From a checkpoint of a small GAN.
Training: adamw at rate 0.00042, 3200 steps.
Data: trained on short English words printed on busy colour backdrops, 22605 training examples.
Rows from block 9 of the discriminator, named by matrix and row number. Each number is 500 + 40 x the weight over its row's rms, rounded and kept within 0 to 999. All counts start at 0. Numbers have three digits each. After the name is the row's rms in percent of the matrix's.
# short1: shortcut pointwise conv (discriminator.blocks.9.short.1.weight, 144x96x1x1), inputs 48-95
short1.0 109:466527461492495497518441474461473433483464491473454527379520420566476464415597482481480472527466479508446514510424430508522463495519489484454450
short1.1 108:545531481535457484493532559473417467561487584441519470490501539539439473459483471512420442476480572491432509450481542525534415483464508536476483
short1.2 106:602482501518482486409544549478494533513499443519552481509506489512512446547495494475508537484464518509515485618539559505476564516488515539495464
short1.3 099:487453541506576456507549558461523484514558375510534467463521521553498497624522528501496592484510528517554524562511480573477471530487524448526440
short1.4 099:512500475487464550475454459444493442489504498496528409390472522482469485528545470436501481481457489500525467492482552467576550515528472435503510
short1.5 100:470545439579553555488507463490505471550460504427519516508506537551468454457487549490464471538427421463426483490486520493542461473477398481491550
short1.6 098:438434500454487440500508533408511441499461530475496546498431460466418552536456529463453521517524446448497494565439519516507606542511523521513498
short1.7 095:544514428467491500420426470439481465564416522508528500512510450511456457494465458512508479487417475435478526515586484439500466459499462445448514
short1.8 099:454463553424496451477508501504468494477482467515486493465522501545515446542504538480479565476531516514550584577490543500471499569481456526551468
short1.9 100:460508473552470492498400472540546537497492521550528505501510516548534465528506485551582439489456415538484413466481427528528555499490534475487590
short1.10 093:504536537505478509522533543500444502529557534528440562557497516531486480523579513495506477474619450568515474548513533480452497487553486528470489
short1.11 099:471560424516492513559516480448508502526507506462452544463481483439466476438501466481488431532515501453524553423514473439533525513575464562561549
short1.12 103:474464460420486478462523486436546452439469474482474484495389455479449497489461441500511430513463547513513482519501449404555509448543467508502570
short1.13 100:458466421518471482452448453530497457462395412536498534505464487514494419488494531494506446423487473478503424567507457480524506459471420454497450
short1.14 096:588530541515510530494471475556392525483559503529524520502558510510567504530470530530485548465529581521572511506455520510415444481450487476498483
short1.15 103:504531474472460552545483499528427492491519530415538490518521472492526559458484454479512508458558468469467527454592572472492485426457486478545417
short1.16 108:505542470505456507488528447517461468500407516467473486468456501535517431424545462491416460457453514388444452490470509517519538496530479518491516
short1.17 096:514484520456491489526628546525436481480491434522500462488525461562509497539551484508477539464469536508537558503532563492461480589508490549535475
short1.18 103:515542560562520429528521507501516485542495533473519538491440440523502537524433495520553512455553518555525490515580488511496488456557570542477531
short1.19 093:512560588541523504511513437504519521463560477480489576507493520536478503546576506521444479451474470594478450529487559545424491495561465537489494
short1.20 099:532541528516498496539550557485434497560489509498514506544515492572488479515448511484477556500501505585582498490534603461471488585533465480513513
short1.21 103:503443504430468527453506428438503477492407488484515425528382501459512475454498518496544446553487499533500502556501417509539524457510540503453502
short1.22 098:543515540546400505442532495483536459585435455505508501516534549506502495546467507450484560453486510466479461530494488474508571505458554490508511
short1.23 099:470488544434477442482536501517519493419545501520498553504463474518540504511502548505537523486555480571596504478514533519484440498526618527532450
short1.24 109:574580523448530549439527510506454501492462473527494487491510468519466492503498534475395535490538447508552564564524540504415507508528526439531484
short1.25 095:540512525433422495468534480483386447438525485520497488485469486583536496481556485536499498493494526555542551529495489504504497533519491513497454
short1.26 104:512447543489440514562530525486484532537441488490527527500524425539522481531466491541497484456575447496547498502527525525572430463523515583494502
short1.27 098:577515512516420472505438492426479417502455511504484512477440492514426462425495482535537490437460495492465550497457544508558529471559503450547474
short1.28 103:509509488429520522517509519506445512555426465547495534476414460483520478506469504505559551516518440523504512620526469537552538576535461443479548
short1.29 105:595498556483503545507532510525564516510438500482433447551536533497504461553594527539459566518540551512543523504538485487488547598531542546555537
short1.30 104:570425540535505528459521481527514477511557507490494511461524478514511524522487492500468640440548527532541582520521513554530516430489598544463532
short1.31 094:497454571498465564459472480445476424539488451509548456514481450556482415522461511454469526499441502441479509537520458496523554519455467412503530
short1.32 096:557472520373468555460535519459468458510506516573477506513410463527437573457468441494490500499447500560548469413474496485374461551453510489501488
short1.33 094:482545490539440427554421442482525481523393484514484503430470493507489459474497499547520505466453506519481523561500516462500459459460454430517479
short1.34 101:561490531460528510510514556505439500480491516549507439496460552521546456530511531509466452476491565585514477580517558466460515558544553560471469
short1.35 097:491488486470539506376558538491499483476552403480516465523417464574412454490445504526431496520485488502535472439500513511486552513543567489481501
short1.36 098:589500438475520452523508437518486490535469433563496436469503502471457476533504526548482540481477458485457432555411495512491484504484503529441489
short1.37 105:454463443452517462504500470525476472500476546542431529456468480433451575424512471545426450512486505485375507416474454454474473473493419531511536
short1.38 096:535479452460477477511521523516475496497518510476506506500484439550437502480550499488502516483495505483526548501441486475422539528563475503540390
short1.39 107:509518437482498518468508480510516471530502466503573464465497525494487550476495512505513404536435449448544424531527403457538563496403488446433521
short1.40 097:454460490500445404500498535425472463481430548420440546467429477437493461465559482547542467464501542501478537444511473413515415454465466498538483
short1.41 104:435512490489486532528444426458452450512436618497527504507471484497561483484515527469467488515553491494534450508465567430481432549526461523552531
short1.42 098:496560581479480494496534557585577450459534508589443482520539512529573467579536478564471568493473478540518467551475563556478479482501539467507458
short1.43 098:546533571519519571433515441508466515464499466417491539436460534512536543510555463545490487486493472532525499493469525453536454456565536524509536
short1.44 102:538510498502468480527495499465534563506463487548486547464485512499526511600468563520566497431494504540525446518478574490477512467448492507508425
short1.45 103:489513502514550546549554532484485459597522527516579509514525532507516523491483534553465499502560519478520469462467528511429479484529450553518474
short1.46 099:473449553503511483468559542533483506555448530515508581522513530573498492550525486507511538491542533583554470500484510585448512546499544601544491
short1.47 107:477491441489520521492500441524526506510454580425536462530496531476539557453524517442553449522530446471439546472446475458566499517445471454534478
short1.48 099:522549545505537483517603501507502511582522468465441487513531525441516481588531527504434566472599555531513470494519581519498559536536515451515525
short1.49 095:456518479564448461531465440521554502475499488510544494447518524519478482461500519516516506483442457452530446543506460510510547453422563421511484
short1.50 104:512437485516469468505467447493494511482454549448588497438442455479489510507489455469441484501455506519432429471525538450532455461460500486487514
short1.51 098:528542541505486495545491527559480493593557514551538494524537525480523577556471478458481526525623558496469543510568497547512532531513525521507488
short1.52 101:450491516495449489502497506526448445443474504484507546478502440517460485449513501519512462474500575478470476471477538518490514448514484492487459
short1.53 095:456552522573493593512509511548499555514537550508474545488461564521494513472514479555556516524500519503459475430566519449431507452517527482534544
short1.54 099:436466448540421521419497507477540467509487535508495464540429481472478451439526458449468459539503552460444504502448437442491436465522455460506525
short1.55 099:481539453486438475535538481475541436506438492526537481499468476539444467481450507456478508496448510447504533494470479477502512419530526508406558
short1.56 093:468538468529397482504475446478503462495485582514501491485462472492482482507520547520478438457468499487493471460533479523528508502474506460541514
short1.57 095:419468542527502512451531434544440514433501509532510503494572464536533502554557507506503552533489492542548515522469544523420548467533525530552435
short1.58 099:516421479464490526489599510485455508526455537490578468444439478469386488446527500553574494517494498440510468519430475484461538532519488526484455
short1.59 104:466511500500501451506545536472395518522544461552476542524457431567516506553540498497482627419513502486463515536447509526471537555492489580552436
short1.60 096:532513553473518454474576511498622490468519428521503485485522490447528575575561506478495530506470516496593453552476477497537482597528522517505502
short1.61 103:426540394503493474445525502422511411529479498445527498523476466477434481482435503516478397549473473493470474498546508431566515479548470493469524
short1.62 107:457536527500450520574436494500554503528517478502530486549547559514594559519421530518495478504528474494496499499514562514450508465441494560545527
short1.63 087:563505471439586535491556516543458548472568474541461509598512561556494499567483511519501530491558486591505472470525518505503544536587580590505450
short1.64 100:496488424436453459437522500463499534516460544478497453521452495455433510424500492510522482529453550484478543560489433469586547513510444465459458
short1.65 104:566455524469490575466591520447471487513492425435530467472461491539465487563511552485446569525517453487518524519524549553578487530567517488516481
short1.66 094:549539550483521560513534546515481493503550450510454544522509506542498501550477512488488502492561543488552554483487475529480540535502567582505443
short1.67 098:411543470528506491472503519481536616469532472507505480470468429541497519536506500432524466489545483533506571467582497528519488534469509508518594
short1.68 110:533475540508521563472573615518428522529507494509478553460481503426515454530541510494465582499515560580516495505518480491556549431586576529494456
short1.69 104:453554425556485458462472533500535537536494421559475490484540485458530470508453529509560508509481539512408492435503521508545546528538511511558571
short1.70 098:514516487552457508494451507468492491577492469531562551519505493549475496552517487505486431473506553501464554529448554482460489471545488436528537
short1.71 093:461483430426484568581471534487535504458518535493417463513494494484548520478443500482548463627493485489479502468526469477589544562466494497493550
short1.72 106:485544439474500486517410466472516514488422489519491421454495465464516507500492558497520428507460508502414470488481471432539498539467422442448482
short1.73 100:492519487464496516566526454514490495549454508505527474433541506459520523511507524497467466568486461450462502468450460402518505505504527456511592
short1.74 101:521508541478528561527505516496531513524484533528518572523526478528565551536517484530473527491561540579639508515468482522491510522451538609538557
short1.75 094:573462578484517496465583560522433497435481510454555463481499535577535514486502444517461547505506501557574467522432556559471479543540534498474458
short1.76 098:496578503456461489488479466503531509535442556428553508473511522499520491444498424480497523535458509488486546459428485460552514500533484418473488
short1.77 102:447480524422505509474498496453518494521413512449476551474496439517457499409546500457478439481452447464510522451485478442511456495526403468505480
short1.78 104:475532521525558434543552543519542497488558490499544424479561551519518512557451486491539502581467454506555459548477486480496508552489522508515518
short1.79 096:511518573538496516470466520523470502525544409494429498528511519515543541536528439461431525519573460466507594511530491494536482495522506511596532
short1.80 102:487562463493497448415501540402476459525440490448437508510455476522453449549514512548455502532504492467526515479475494560524535527546479453506526
short1.81 096:477541436570509562512530519502514447467510468492512466493541491480372459508559453443477419523525536491507499501525518434485536458541469527461587
short1.82 109:358562408534448520535543512537543492540510461481513474505537524480585512492544475539490441540473490468533502486513460485542527497487411472517519
short1.83 105:482531472468512510519401497600456527532568502546494559532550517460541573506486485455540553498526506521499540465585561460496452462535436558524438
short1.84 108:467424500437437525442503457461414498467450470441501511399483458499469495543503485520450502468467533489506558429426534533439465496468512481489420
short1.85 100:475593444520458464534496540479490447497450564418488491499518498469509474491532438541492390536459615483511487482504508450549505504534495521467536
short1.86 099:557493541499465477497520524516518453495474430510469460521505447566435532562563506483442542459464518494537532598515498435444506506524498504531475
short1.87 095:450513413554512579504530531466586568448449513548445500526446500500515484545531550477596496547509537484561477463461467447500517547510463490466539
short1.88 096:519422495434503556490509503501454535475491460483453521461489531478506444516551482495465504434534560564527433506546456522483551481508476438423490
short1.89 106:481516463531526471509492465446485491513465534461515466483487514500509513498508449481496457537424447427449542532488504366552502447496466490515528
short1.90 096:477533511499479508542418486533528505520443492538480508450501509508512439539481556525522477485468523491453447509608529466523487465520569508475527
short1.91 104:585549508531453510481499514495501476453486515614473474495511468461489453522512542528465469506551449499550432571471514568542460502616491545524479
short1.92 103:462491538532483524468526556494505530454540528519551541486533511481556538471592486504549590533487513522530452521486507490531532480521479490515520
short1.93 109:433542433497495480472479460520563435527496422538510393528498448469520499453484518508501477529504416533491534533498577448587525497489491515458548
short1.94 099:575508473574503580585483519494505455545505583509533513483570536424506605539501508547476516478594516519487488489485554519520492511530509579517511
short1.95 100:496501525478530516486501500493584466497482437491451415502559511525452411483543484461483510514473479400466548509498515463520558490554507430487453
short1.96 093:518492379553485489475494471453457513485485440502513472465492481422456495529460442480484533479515526461504468483552505483534528385453493433441585
short1.97 094:503498451523532519485473490532441490547502479436570443501524519503519496482504457429492550428527466507427494515464502415495539484472530503484432
short1.98 105:533516490445500505515570509553448538515520561536498510513426503545495463503577507521473464477556547584548476464492550539484488539589481610542518
short1.99 096:515465428503493517509404462438435464504496564494553541491524450502456489519456495470496497469526520504469488484507441515490484483444552445504500
short1.100 102:468525455494520490561470391482455481512518456475536435437439503504494488482453492429502509490392489462478542537502511485487495490517500391536471
short1.101 101:515543487505469495539524444447491502535489503490496486523459528485432464466498478513463492522467545438472511417436541478494533524483523454541481
short1.102 096:555483590540466559491579510522466567526524458561435509492542465554467476540514543505477529519550535582547500562428508499477485549550481475520526
short1.103 095:455569568536520545471495524581406546491520487542474547556524518505534525523508532478485551442488471531521457495454527523419451506528511562491522
short1.104 090:529482482504549519502501568515479520610567491445564579486525513507574541522557531517518619501545528506532486502493550519487524527467550588542437
short1.105 098:485511536451459597480538496479504502441427484476518474481465522500378520531515447513453531424496487494507444477449431468516512530623447457510440
short1.106 101:373547478539528523471518491509463544500494555504465424493521497440543503555517512484460457525488447469413489465513572501523523560514443464519589
short1.107 100:453506516519418535548509486472508523439525523476442556510491537464537474524497406506492508535519550499481465415501470516558499541570483503554522
short1.108 105:513493513481444551508560547498462486529500532551521536533486539502431521549499526511497559514578618483538512458488543543453453444558450494534528
short1.109 096:488407508439429434409517502437499442449473536525514546475371455514435507493562503481500501468464499555516415561473533514516501509506526501475505
short1.110 101:499476539517457470553455513505517584561509488549554505484545497550548539513480499476559493518458511533559568479521551541536488533542507503468525
short1.111 097:528531471552532471499469477524536479551488519404487466543482530438553522471487459511542494552523512525486510440455418458506477449559522520486544
short1.112 098:503497455481541438470528498494523518493462554497550469503475433466481441462528453536548426526437447491425536488495516478523417502538472458405520
short1.113 106:492488359535470449501498501454472471510439551511485451521457534466475507427442507473531460497443518454506495493472496458506508444475439431554501
short1.114 102:418468447507484464465467472433470444492421450465541467472472499491437526453460523534439482538524498489459547518464454412488482495520531442497493
short1.115 101:551585508564524509476518470550458487507540457527474520528494448517546531573509520477487519502553517533504482477500572546460484474616510507532504
short1.116 098:533474556489572541487549502508499473531509492598483485455485499499524469567573514497494481452513499487510498535418574514450463584482548542531451
short1.117 098:473548475554463537459526438524494404509451481530517458443492490509469455470456489435524441521477473448498587500486469467484505537546431422485509
short1.118 096:600482492435476471444523529470442485580472390514505508538458534516448470478478547511503565460566489525534506495482532536492504537489572507551454
short1.119 099:493521473492518525499510453503575454499474502535487393448511567462527507445470525557422443549479445517490461449504490472565498497497409477516505
short1.120 111:498559460574513507546556513539512486549533577538472523491543590551539514446531509469532484545474551563472551397499507421572539491478454518517478
short1.121 098:553478514482486512472517526443463440472491471492505553504486434511490486492509478567508525399590455549515400494503489525419573446544515549478478
short1.122 095:492519550516564520496480568546502483496532508431456537495574558541506595523507538448527520504549512496504459499493471468439441489508503447490493
short1.123 101:482450518505494512565568497581500477451578505476496469509513566485494503566527462434462506438489486448459435462484530468420443548537465495507476
short1.124 102:501477475541488478567508450486520458508493536408555463438496482455498532511456511483515429528467493443403550563465557439497497433479531528490464
short1.125 099:413563525510479522519485520552546513534498498457501551468503466412510498496583481480541470531485556497485534524526449420588493478521525517448514
short1.126 100:514528521485532502480515584541492471511547483609468534476527507465497431581484584532502539508441527469585530436470540518476529503496520524487504
short1.127 095:549454468405537543506491486462496439431479429551563482531508472568523506456501526514493535496480518449537528580562496464484505498505486505515441
short1.128 089:468571429469446495492492478452499451514463499392450469452498460490447499477497517511528428505500470492476506490509481479560487497497431549461467
short1.129 100:486506472434478564497495414498474508537412588512467449518501486445453456435523512484542448457455491502482489493497481461550474499537483463470539
short1.130 095:517512473454555511535454555523461524461557466570469518509534518505533540528445522478532537537536473505569503521431533550526443503494574549483550
short1.131 097:526531545502482569558503517585549494597461479510538528443520530521488517514553558539528523457490541514526447515544510583462481532513558553555503
short1.132 104:507450535455451468419420494556518462433479529528528468499473512489457530434489510498432488499488472530461488550482429432551524470486496470450459
short1.133 102:441491447470510446515485459473490498507427558425518531509486466437479502513490445471563448494478509500413482478501446438586487495477480495551497
short1.134 103:481558500421453511465478510457551511476444527545499530409494481492465456457535467490447503505452417453439509544475470485525429471506467488480567
short1.135 098:605492508443522488471594523497470504541494416563517479475502476580465537521480480495429508545511501515522441559465553525488533474463584534475501
short1.136 103:486480465535512491516458419399507424519474498390518451540479480528446534483519497490487446531447465433484545516502494478504490506497462433454545
short1.137 104:575560545511517538568520494510434542463530537559507524545483484510479520560502529535495534506526538566540542507537528494483452513500476547501510
short1.138 093:464531587556522534526515523522525520493491554479486538603447568505496515526566470449480518492543576555476503514496485464490485571583509532560477
short1.139 100:473506396479414550530485489454457479490509560474456515522461466506471467454507520524459397518479515442471473507456468511552498471538481471511497
short1.140 098:513487459558482520459527491492500505489423487513528474514453475447450485483508491480484461509491546464451474524547458424589533523538538516494504
short1.141 102:590502469498509555455482530507474500474498395555511496531492503559537540542567436489519546484492513587541502517536440473580592485492477485454522
short1.142 107:505489482485471523438582526460508481510435450543396486510520532536487450482552486502473486508490587539519448578461485481512526477545487534443489
short1.143 100:502509553484524500572559464476476529532503538590550517524496475498549500534556494563521558446564527517501496539587518524473468541485618596541545